A small sound classifier, trained from scratch: activation relu, widths [192, 240, 288].
Rows from block 2, named by matrix and row number. Each number is 128 + 32 x the weight over its row's rms, rounded and kept within 0 to 255. All counts start at 0. After the name is the row's rms in percent of the matrix's.
# fc2: squeeze-excite expand (model.blocks.2.se.fc2.weight, 192x24), inputs 0-23
fc2.0 112 [ 99 119 110  91  87 116 118  90 123  63 109 109  93 103  99  75  68 131 123  99 101 134  90  90]
fc2.1 082 [119 127 121  72 142 115 123  75 130 105 159 130 110 153 126 148  94 181 135 135 199 134 110  52]
fc2.2 079 [164 119 117 199  99  98 125 150 118 188 159 171 157  90 144 115 141  81 112 119 121 108 170 169]
fc2.3 063 [104 114 115  68 144 131 125  71 129 128 112 124  73 189 117 111 104 162 128 162 128 124  53 106]
fc2.4 084 [118 140 122 151  94 131 141 149 145  74  71  64 164  82 138 110 116  85 120  75  92 124  89 130]
fc2.5 074 [147 133 119 166 130 106 123 177 135 181 161 120 166 147 169 142 182 135 136 147 130 132 186 200]
fc2.6 105 [110 135 129 120  81 127 141 101 120  73  86 127 106  52 132  94  85  91 128  86  77 136 103 105]
fc2.7 138 [125 126 122  94  83 125 118  79 131  86 115 123 102  93  84 117  58 101 131 116  84 133  91  66]
fc2.8 158 [113 118 123  76  72 126 143  78 128  87 110 110  80  98  96  79  88  88 118  93  96 125 114  95]
fc2.9 061 [148 148 132 117 112 133 133  90 143 162  91 124 106  69  86  81 129  73 129  48  97 121 126 104]
fc2.10 082 [139 116 158  96 110 138 117 101 135 144  64 137  96  79  93  49  99 132 121  74  98 146 155 131]
fc2.11 086 [133 116 103  71 143 121 144 112 142 190 141 181  73 111  52 108 153 128 133 123 133 140 160  91]
fc2.12 068 [110 127  99 118  75 123 145  94 140  98  91 105 126  49 133 110  80  96 134  85 100 106  81 100]
fc2.13 145 [104 131 124  63  95 130 117  86 119  92 119  91  96  97  88  97  95 103 126  97  95 132  93  63]
fc2.14 125 [118 130 141  67  92 134 128  67 131  66 106 123  86 114  88 124  72 109 133 111 104 133  94  82]
fc2.15 130 [108 134 128  73 109 127 123  92 141  93  94 121  91 123  95  95  65 103 132  86  86 133 102  61]
fc2.16 077 [132 140 121  63  88 133 118  96 133 107  99 128  73 102  85  49 112  93 112 107 110 109 112  95]
fc2.17 164 [109 128 139 104  73 130 129  91 118  71  83 105  88  95  87  96  80  93 114  97  91 124  94 102]
fc2.18 127 [117 119 121  90  85 141 121  93 127  75 112 105  99  86 112  95  74  93 114  57  92 127 122  90]
fc2.19 070 [117 139 121  83 127 144 137  69 106 107 144 113 101 180  84 118 108 135 122 117 157 150  68  50]
fc2.20 113 [119 131 136  54 117 155 121 110 139  79 109 121  87 136  95  96  83 109 140 109 107 143  91  51]
fc2.21 170 [115 124 129  84  79 124 131  67 131  88 108 106  97 112  90  73  92  97 126 100  80 122 105  81]
fc2.22 068 [133 138 133  82  70 114 128  97  98 127 112 110 108 113 117  88 112  69  81  98  60 110 126  81]
fc2.23 072 [138 117 119 113  72 120 138 127 137 127  92 165 117  83 111  88 105  55 125  92  89 127 198 147]
fc2.24 094 [166 144 148 145 148 118 130 154 124 154 164 187 141 173 172 179 182 138 121 154 152 116 180 169]
fc2.25 099 [110 134 145  98  70 127 141  98 138  53  93  87 101 114 111 124  69  83 153 101 122 124 102  93]
fc2.26 099 [132 136 136 112 100 103 149  72 128  80  77 104 103  94 101  94  99 105 143  75  97 128  71  91]
fc2.27 059 [106 131 120  55  79 139 138  80 121 162 167 132 110  84  98  93 126 124 146 114  88 120 126  62]
fc2.28 093 [113 141 149  84  87 126 105 124 118 141 127 101 100  53  94  66 125  96 119  88  68 135 108 107]
fc2.29 111 [130 124 136  96  61 120 142  74 133  74 105 115  93  92  89 100  83 104 133 103  97 128 102  79]
fc2.30 054 [109 136 131 165  78 122 152 176 122 117  88 128 189 143 148 153  90  85 102 148  91 135 157 191]
fc2.31 087 [116 120 108 110  82 127 120  76 122  89 121 118  96 110  90  82  65 115 123  73  68 142 105 101]
fc2.32 106 [ 97 122 107  78 147 131 128  96 143  86  93 115 104 166  93 120  88 190 122 130 160 130  91  60]
fc2.33 125 [161 145 134 164 155 121 144 126 142 126 181 124 163 179 146 203 157 170 141 157 184 118  95 128]
fc2.34 070 [ 86 113 117  65 136 110 125  89 110 138 117  82  67 126  90 121 122 107 132 145 143 117  61  73]
fc2.35 115 [138 129 138 154 172 131 132 160 110 176 147 153 158 186 162 142 159 199 130 163 183 141 140 158]
fc2.36 128 [127 113 122  88  97 139 124  90 128  92  69 110 101  83  86  68  77 104 121  97  92 129 105  98]
fc2.37 058 [138 115 129 175 169 125 123 167 124 130  64 162 165 104 133 117 164  53 130  99  79 136 146 159]
fc2.38 109 [116 136 128  80  67 139 132 113 136 130 101 103  97  77  98  73 108  80 116  78  73 135 147 108]
fc2.39 072 [131 136 156  97 134 121 126  61 114 105  77  88  75 138 138 112  64 108 141 107  89 141  76 106]
fc2.40 053 [108 115 182 102 126 144 127 111 103 107 107 172  79 162 118 171 102 165 127 117 134 146  76  53]
fc2.41 109 [111 126 134  85  69 134 131 117 121 120 105 119 104  82  91  61 103  83 130  55  97 134 129 105]
fc2.42 145 [108 133 123  93  64 123 119  74 119 107 116 107  84  99  97 107  86  89 128  85  97 122  89  73]
fc2.43 053 [134  94 114  67 196 122 145 112 152 136 144 105  97 159  67 137 128 127 121 136 196 123  83 109]
fc2.44 102 [124 143 137  97  63 132 147  82 147  97 107 114 104 100 105 101  57 103 112  83  68 139 116 111]
fc2.45 056 [129 145 104 180 103 126 158 140 104 137 191 136 159 172 170 178 147  93 108 191 117 109 158 136]
fc2.46 133 [134 137 120  80  61 116 130  70 121 102 112  95  92  93  94  94  97  89 131 101 104 136  90  84]
fc2.47 100 [ 97 116 135  65 165 110 133  98 130  99  78  92  71 157  88  99  88 157 115 146 130 132 100  85]
fc2.48 053 [145 123 136 105  78 118 144  71 154 125 101 101  69 128  85 107  88 129 115  82  80 123 109  73]
fc2.49 086 [ 92 118 140 117  63 137 133  86 144 105 153 109  87  89 111  86  69 130 138 126  82 134  77  89]
fc2.50 113 [102 122 122  88  81 128 118  90 125  72 117 128  83 104 125  75  66 130 123 102  84 123  74 106]
fc2.51 108 [121 123 115 142  98 123 145 138 141 163 122 193 106  94 111  59 141  92 135  96  91 136 205 154]
fc2.52 062 [122 148 128  89 110 127 131 119 142 207 177 149 102 129  44 121 158 124 117 109 174 136 108  94]
fc2.53 056 [144 141 133  96 135 149 150 134 109 144 148  84  44  68  86  80 151 143 131  73 133 124 153 133]
fc2.54 066 [114 134 149 153  93 117 122 131 114  84 144  91 186 102 210 162 101 139 145  89 121 134  75 104]
fc2.55 097 [105 124 154  78 104 120 139  65 114  78 107 125 111 107 120 121  67  97 118 125 115 126  91  53]
fc2.56 110 [126 131 130 119  87 126 147 137 134 148 112 154 119  82 118  34 129 134 114  53  76 128 165 132]
fc2.57 083 [124 136 131 161  49 129 111 145 141 120 196 109 166 119 204 142 140  76 128 133 115 137 114 102]
fc2.58 048 [129 137 125 153 182 132  73 111 127 167 189  96 153 183 120 125 123 168 142 172 131 149  70 142]
fc2.59 073 [140 143 118 190 113 127 153 149 110 155 106 133 138 100 139 100 172  67 126 123  85 120 168 209]
fc2.60 080 [124 120 120 151 109 131 141 143 112 181 120 156 128  76 124  55 158  82 115  93  89 119 185 172]
fc2.61 049 [125 104 167 157 132 105 103 163  95 160 178 130 119  63 113  65 168  71 122 109 143 135 132 150]
fc2.62 155 [105 133 126  93  93 138 118  91 124  65  89 109 101 107 108  97  65 100 122  99  90 137  83  78]
fc2.63 102 [149  98 126 145 135 128 134 161 125 183 131 154 151 105 160 115 170 109 114 102 123 145 223 187]
fc2.64 102 [119 135 138 129  75 128 148 135 139 164 122 136 106  67 100  84 140 109 121  77  70 140 205 131]
fc2.65 065 [135 108 116 121 140 118 150 201 106 169 104 146 133 127 172 164 172 138 126 128 145 139 184 205]
fc2.66 095 [116 109 129 145  58 138 139 106 124 130 111 162 111 107  86  68 117  95 123  51  71 124 141 129]
fc2.67 157 [116 139 129 111  74 121 123 105 128  79  90 105 102  83 102  92  80  99 140  83  68 124  95  92]
fc2.68 064 [130 150 134 142  84 143 129 176 115 139 140 141 220  75 176 138 169 123 159 157 105 108 141 149]
fc2.69 082 [154 127 130 180 143 130 158 159 129 131 112 119 128 194 181 159 184 194 123 162 156 145 127 158]
fc2.70 155 [116 139 140 101  82 130 123  72 134  73  92 122  95  96 100 110  69  97 133  97  94 128  82  85]
fc2.71 120 [115 126 127  76 111 128 128  54 126  83 143 134  98  98 101 102  89 113 141 104 112 121  87  51]
fc2.72 082 [122 107 131 105 127 131 128  82 109  99  45 156  86  98  62 112  82 125 108 106 118 108 158  98]
fc2.73 165 [ 99 133 132 104  74 126 122 100 131  82  82 118  94 103  93  79  72 118 126  94  82 124  89  87]
fc2.74 089 [159 106 142 157 181 125 134 175 110 176 139 124 128 142 119 123 179 160 136 146 152 129 203 189]
fc2.75 106 [112 122 136  86  81 107 124  90 124  84  75 122  93 105  85  71  66 100 125 109 108 123 106 101]
fc2.76 069 [133 131 131  99 119 105 161 119 119 129  81 158 131  65  86  81 121  65 126  77  77 106 155 146]
fc2.77 067 [ 92 128  99  67  94 122 133  74 141  83 151 113 127 149 116 127  81 149 149 112 123 120  66  67]
fc2.78 137 [103 133 123  74  83 129 128  87 138  86  82 125  95  83 102 111  83  97 143  83 103 142 105  77]
fc2.79 096 [106 130 149  70 114 129 123  92 120 122 144 115  42 122  70 120  79 139 138 105 140 134  89  78]
fc2.80 051 [153 120 109 140 150 129 140 181 146 113  52 106 129  78 169  89 120  93 146 103  93 128 116 189]
fc2.81 069 [128 151 131 132 112 131 141 157 137 148 110 107 101  76 144  72 150  51 122 114  53 113 159 164]
fc2.82 120 [120 142 124 113  71 124 135  88 130  84  55 153 103 114  99  94  76 106 121 101  63 124 125 112]
fc2.83 066 [146 106 152 114 131 114 164 112 128 112  90 125  80  81  83  50  60 112 109  91 115 120 123 125]
fc2.84 134 [107 135 134  84  98 132 123  94 139  78  81 131  91  86 108  80  64  97 123  97  75 126 124 106]
fc2.85 138 [106 127 119  97  62 123 114  99 138  69 100 105 109 107 118  95  71  94 115  86  73 124  99 105]
fc2.86 135 [117 136 130 114  64 136 133 116 138 109  81 133 105  65 114  52  93 100 125  69  99 128 115 116]
fc2.87 159 [144 121 124 168 177 120 146 162 125 175 154 147 177 153 164 144 190 160 122 157 169 138 174 164]
fc2.88 060 [137 120 126 219 126 119 158 168 132 139 142 127 173 135 148  94 143 196 112 114 120 153 129 188]
fc2.89 092 [102 138 117  99  39 117 137 116 127 141 149 112 100  93  88  69 117  97 128  74  95 134 100 100]
fc2.90 051 [110 166 129  83 137 101 144  71 122  78  80 108  93 105 129 131 154  76 153 146 117 120 114  59]
fc2.91 076 [113 146 125 110 111 143 133 113 128 126 124 144  89  38 101  61 111  75 122  98  73 125 154 120]
fc2.92 060 [139 133 153 128 180 140 119 102 114  77 124 108 133 180 141 190  99 168 119 170 141  99  58 131]
fc2.93 158 [118 127 126  98  88 125 128  80 138  78  83 124  75  77  90  89  78 108 118  86 104 125 105  97]
fc2.94 096 [132 132 129  89  87 114 134  88 137 102  87 116  74 104 110  76  94 113 140  62  67 138 115 104]
fc2.95 079 [135 103 114  97 136 121 158 139 139 212 138 155 100 114  76  75 179 144 126  96 115 116 178 148]
fc2.96 050 [143 139 117 163  85 111 124 175  94 169  76 120 128 120 142 104 117 119 152 146  85 105 221 125]
fc2.97 052 [115  88 159 123 112 134 176 141 124 172 124 133 125 109 142 171 179  40 112 129 111 103 160 174]
fc2.98 155 [119 129 135  88  70 125 121  86 125  94  93 127  78 110  88  79  72  99 137 103  90 131  96  91]
fc2.99 155 [102 129 137  85  97 130 133  85 122  64  99 117  87  95 112  74  74  95 128 110  91 128  91  94]
fc2.100 126 [115 140 125  73  86 119 125 110 129 104 100 116  65  93  65  69  90 129 133  96 116 137 129  82]
fc2.101 073 [134 102 123 149 125 128 147 143 125  91 124 153 140 189 109 157 128 182 142 194 193 120  81  86]
fc2.102 117 [142 128 127 201 146 121 146 151 142 128 195 153 174 145 192 171 154 158 119 161 159 132 138 148]
fc2.103 089 [131 124 125 203 156 133 137 133 146 148 113 124 167 183 138 160 170 181 143 181 187 117 127 142]
fc2.104 114 [137 138 133 124  63 125 133 113 120 105 105 116 106  91 105  77  68  68 126  89  76 128  83 111]
fc2.105 104 [150 134 141 130 166 129 150 195 117 177 133 133 162 168 151 154 199 161 132 155 183 135 151 152]
fc2.106 114 [137 137 144 152 176 130 132 173 120 182 155 147 152 168 150 161 194 149 122 171 179 119 149 169]
fc2.107 114 [129 137 133 201 165 137 143 183 135 148 152 106 185 157 177 153 145 160 116 144 170 125 141 174]
fc2.108 087 [146 118 126 188 126 118 126 207 122 158 151 117 171 113 158 123 168  67 134 144  98 142 119 183]
fc2.109 055 [161 145  95 157 190 146 143 151 113 126  85 115 150 203 141 130 136 131 121 202 133 103 131 168]
fc2.110 054 [151 144 154 143  91 171 144  79  89 123 102 118 145 182 156 167  62  85 163 137 110 141  99 146]
fc2.111 087 [142 144 125 138  85 119 147 121 141  98  90 156 140  45 117 110 112  66 121  61  86 132 136 148]
fc2.112 145 [102 122 138  90  86 131 127  96 131  66 104 118  91  90  90  98  67 102 120  98 101 123  90  81]
fc2.113 066 [127 128 129 175 119 162 130 147 137 138  91 164 192 141 202 114 122 146 133 116 114 130 181 195]
fc2.114 098 [145 133 124 162 162 141 133 148 121 143 185 129 169 143 171 155 150 182 125 212 169 116 105 151]
fc2.115 080 [128 132 125 204 116 101 148 169 129 139 139 178 133  96 144 122 153 135 115  72 102 104 172 195]
fc2.116 060 [151 117 124  77 136 108 117 113 154  77 121 102  75 121  67  84  66 148  99 124 154 128 106  86]
fc2.117 063 [147 133 130 120 156 140 112 142 155 206 138 179 122 165 111  80 165 151 122 134 138 131 201 170]
fc2.118 055 [158 154  88 139 174 115 128  97 140 148 100 111 161 191 180 165 182 175 120 106 161 147 131 137]
fc2.119 121 [ 99 123 120  88 117 130 105  73 137  79 105  91  96 104  95 100  82 103 130 111 109 139  59  80]
fc2.120 068 [113 123 125  83  69 128 142  68 132 126 133 132 124 111 122  31 112 150 149  86 119 101 132  90]
fc2.121 052 [135 148 107 118  77 132 156 105 101 141  77 192  89 119  99 107 113 166  74  81 117 130 176 128]
fc2.122 038 [145  96 136 125 201  92 114  86  94 143  65 121 121 175 108 159 107 144 131 168 129 166 150 164]
fc2.123 064 [115 143 125 125 114 125 127  67  97 108  81 100  62 135  92  77  98 120 123  85  99 128  88  80]
fc2.124 046 [142 134 150 106  54 118 148 127 138 190 154 144 105 130 120  91 159 113 148  72  76 110 154 173]
fc2.125 142 [117 131 130 127  78 133 124 114 126 106  64 124  87 103  88  78  83  90 129  73  65 119 141 118]
fc2.126 142 [110 133 129  96  85 130 135  75 124  81  94 107  97  88 104 108  71 104 136  94  79 128  82  87]
fc2.127 105 [103 122 115  99 132 136 134  72 135  97 107 123  42 150  98  98  57 147 127 123 120 138 115  76]
fc2.128 074 [104 133 143 160 121 114 156 129 130 104  32 188 156 116 156 128 128 106 128  80 108 136 182 149]
fc2.129 182 [114 129 136  97  87 119 120  87 122  82  91 118  74 112 104  95  52 114 125 102  94 127 105  71]
fc2.130 081 [123 106 122 103 127 116 130 116 128 159 102 149  77 118  71  27 144 106 133  84 114 122 170 112]
fc2.131 177 [100 127 126 105  85 139 129  99 136  87  99 132  82  83  90  70  81 113 126  77  82 125 108  91]
fc2.132 072 [140 125 140 139 144 129 124 180 116 147 169 170 198 174 197 141 154 132 138 155 110 116 129 184]
fc2.133 097 [102 122 130 113  69 122 110  74 136  91 116 110  80 103  95  82  71 132 126 103 109 126  84  76]
fc2.134 113 [161 120 137 137 176 133 145 158 140 153 147 147 146 193 168 145 141 191 125 163 179 144 179 161]
fc2.135 118 [117 127 130  90  85 128 121 107 129  86  77 122  63 123  86  99  74 139 116 106  71 129 119  80]
fc2.136 112 [157 126 119 185 132 135 157 145 121 208 129 174 122 126 122  88 154 174 122 115 121 135 195 167]
fc2.137 157 [102 131 135  92  82 127 119  80 123  81 114 118  84  94  91  87  77 114 131  95  84 128  91  80]
fc2.138 084 [135 134 117 167 125 142 151 164 107 111 117 127 210 116 199 149 140 113 115 153  90 110 145 194]
fc2.139 097 [137 140 131 166 117 134 149 194 121 140 100 168 157 136 157 169 180 152 129 161 119 124 204 169]
fc2.140 149 [108 124 124  90  86 127 135  86 129  91 115 120  92  91  72  88  78 111 126  94 103 131  65  88]
fc2.141 089 [118 131 131  64 141 141 119  49 122 106 114 107  79 148  87 103  75 135 129 128 143 123  76  87]
fc2.142 078 [164 141 128 190 117 131 123 170 119 120 148 147 216 115 176 137 151 117 153  79 102 113 101 154]
fc2.143 066 [128 114 113  82  72 130 131  93 158 148 168 136 104 128  81  67  97 104 120 121  76 114  96  77]
fc2.144 060 [138 137 117 151 109 157 143 185 113 186 157  83 172 113 187 119 169 114 143  87  95 124 141 171]
fc2.145 119 [129 133 133 107  83 127 135 107 135 146 107 147 104  64  75  75 108  70 111  96  64 129 154 115]
fc2.146 108 [118 150 120  86  99 130 123  88 134  94 108  98  92  85  89  92  90 101 134  99  91 123  61  78]
fc2.147 040 [113 114 114  77  83 125 134 100 145 158 199 127  75 153  76 129 130 137 129 144 194 138 109  96]
fc2.148 131 [108 139 123 124  66 121 127 102 123 112  89 129  89  85 105  57  75 113 122  91  64 126 116 117]
fc2.149 078 [128 132 109 142 155 103 145 170 168 149  89 153 138  53 151 110 145  61 122 110 114 116 188 156]
fc2.150 077 [141  99 126  48  95 139 119  98 137 180 183 146 103 104 108  86  96 120 126 137  99 116 113  72]
fc2.151 104 [130 114 121 103  65 126 132  89 127  93  97 123 126  78 149 118  88  54 125  72  84 125 107 108]
fc2.152 052 [ 78 109 112 107 180 139 127  64 107  94  81 153 119 177 119 147  64 138 144 155 151 102 111 138]
fc2.153 109 [152 128 123 163 164 114 120 168 130 157 142 137 164 188 162 200 169 166 112 157 165 128 129 169]
fc2.154 095 [131 131 123 126 128 138 143  72 137  79 104 114  92  88  81  94  58 114 135  93 125 130  83  71]
fc2.155 134 [104 127 139 124  81 136 135 143 132 137 118 141 103  61  92  67 106  79 131  62  82 122 168 137]
fc2.156 061 [129 136  97  89 117 135 139 129 125 184  94 131 122  70  88  75 145 155 111  46 134 148 159 118]
fc2.157 094 [132 123 113 112 122 139 150 124 116 130  41 145  98  81  87  77 102  93 137  96  72 116 162 149]
fc2.158 102 [145 122 131 184 129 121 139 170 123 164 150 165 218 134 148 160 165 143 126 133 135 129 134 197]
fc2.159 075 [112 110 119  69 137 119 133  98 151  77 148 118  76 145  77 135  76 178 123 159 130 110  90  83]
fc2.160 064 [139 128 122 111  89 175 162  83 138  44  86 152 136 116 143 109  81 125 152  82 105 136  94 142]
fc2.161 079 [128 130 111 133  66 118 135 130 131 139 149 117 128  96 152 110 134  21 144  88  63 124 133 134]
fc2.162 154 [ 98 114 140  86  72 134 122  97 107  93 105 117 113  88 117  89  91  95 121  76  80 129 118  64]
fc2.163 079 [108 122 132  94  70 123 143 108 121 127 114 147  81 112  82  48 113  77 111 106  82 129 127  89]
fc2.164 051 [125 112 108 127  82 126 120  84 131 143 104 128 101 114 106  41 136 105 134  62  65 130 155 142]
fc2.165 075 [147 126 134  88 109 144 138 128 142 148 151  92  97  70  76  64 147 115 143  57  87 130 103 140]
fc2.166 078 [118 107 131  84 136 128 119 101 142  63 141  95 118 153 145 153  91 179 112 165 179 132  86  65]
fc2.167 063 [159 135 144 144 129 103 131 127 117 130 109 150 171 183 174 177 170 123 137 193 134 112 160 197]
fc2.168 076 [124 122 154  78 100 120 148  80 141  71 128 104 120 106 125 141  63  80 128 149  98 125 102  60]
fc2.169 047 [112 118 140 125  59 135 157  74 140 144 206 123 101  82 131  79 128 106 147  96 115 125 112  91]
fc2.170 083 [135 151 106 114 102 144 149  94 137  88  97 102  87 111 102  83  63 132 122 134  89 128  49 102]
fc2.171 065 [129 137 105 116 133 139 143 190 118 138  94 111 131 125 119  84 199 146 146  90 145 114 217 145]
fc2.172 156 [104 128 124  93  83 128 140  86 139  77  79 116  82 121 102 107  60 116 120 102  92 128  94  81]
fc2.173 067 [168 126 148 154 147 126 137 164 152 159  70 129 205 133 189 132 160 107 114 112 114 115 170 167]
fc2.174 118 [102 114 121  83  79 118 125  60 120 111 112 144  95 117  87 106  89  79 129  80 110 138 102  73]
fc2.175 152 [108 124 121  95 117 128 122  98 123  93  93 130  41 122  72  87  70 125 124 119 105 121 102  80]
fc2.176 082 [138 133 138 184 166 144 130 175 129 175 140 119 195 147 139 154 186 166 135 140 188 142 144 145]
fc2.177 066 [114 144 112 143 100 103 123 101 157 108 114 150 144  79 137  91  74 150 153  53  71 134 114  79]
fc2.178 092 [133 125 132  41 116 130 132  86 117  94  85 149  83 129  93  65  93 123 134  79 109 130 135 117]
fc2.179 116 [101 137 134  82 101 114 116 102 140 116 104 115  65  67  77  71  93 116 131  88  99 122 116  91]
fc2.180 106 [ 90 116 119  63 132 148  91  91 107  91 141 105  89 132  92 135  93 138 135 139 142 129  53  74]
fc2.181 095 [115 119 127  86  88 127 110 109 112 107  98  75  65  86  75  98  96 101 125  92  76 132 124 104]
fc2.182 086 [114 124 122  99  75 124 116  90 130  95  87  81 110  69 116 128  86 103 101  88  80 130 107  75]
fc2.183 047 [131 186  95 170  96 126 114 111 143 167 169 152 145 194 134 171 111 152 162 171 165 118 161 129]
fc2.184 122 [122 128 123  96  71 122 133 103 133  86 101 144 120  76 117  87  93  69 112  75  64 130 111 118]
fc2.185 054 [146  98 114 154 107 116 168 136 139 227 146 108 114 117 128  78 178 137 100 131 142 124 159 175]
fc2.186 106 [124 130 146  54 103 135 135  75 132  95  92 155  80 129  64  90  91 121 126  93 111 126 137  93]
fc2.187 108 [128 117 137  89 132 137 135  78 108  84  82 135  82 143  95 112  75 168 129 147 119 133 104  46]
fc2.188 118 [ 89 131 131  81  71 123 121  86 144 116 106 129  87  71  76  81 101 117 133  87  81 133 126 111]
fc2.189 066 [126 130 118 117  60 147 123 111 139 152  58 135  96  70  78  95 114 110 146  67 100 139 132 137]
fc2.190 076 [143 152 106  95 177 114 153  66 124  98  56  76  87 159 110  96 112 139 136 102 129 149 130 101]
fc2.191 085 [122 125 131  89  96 138 142  63 144 120 171 124 106 134  99 120  73 135 117 123 137 123  60  51]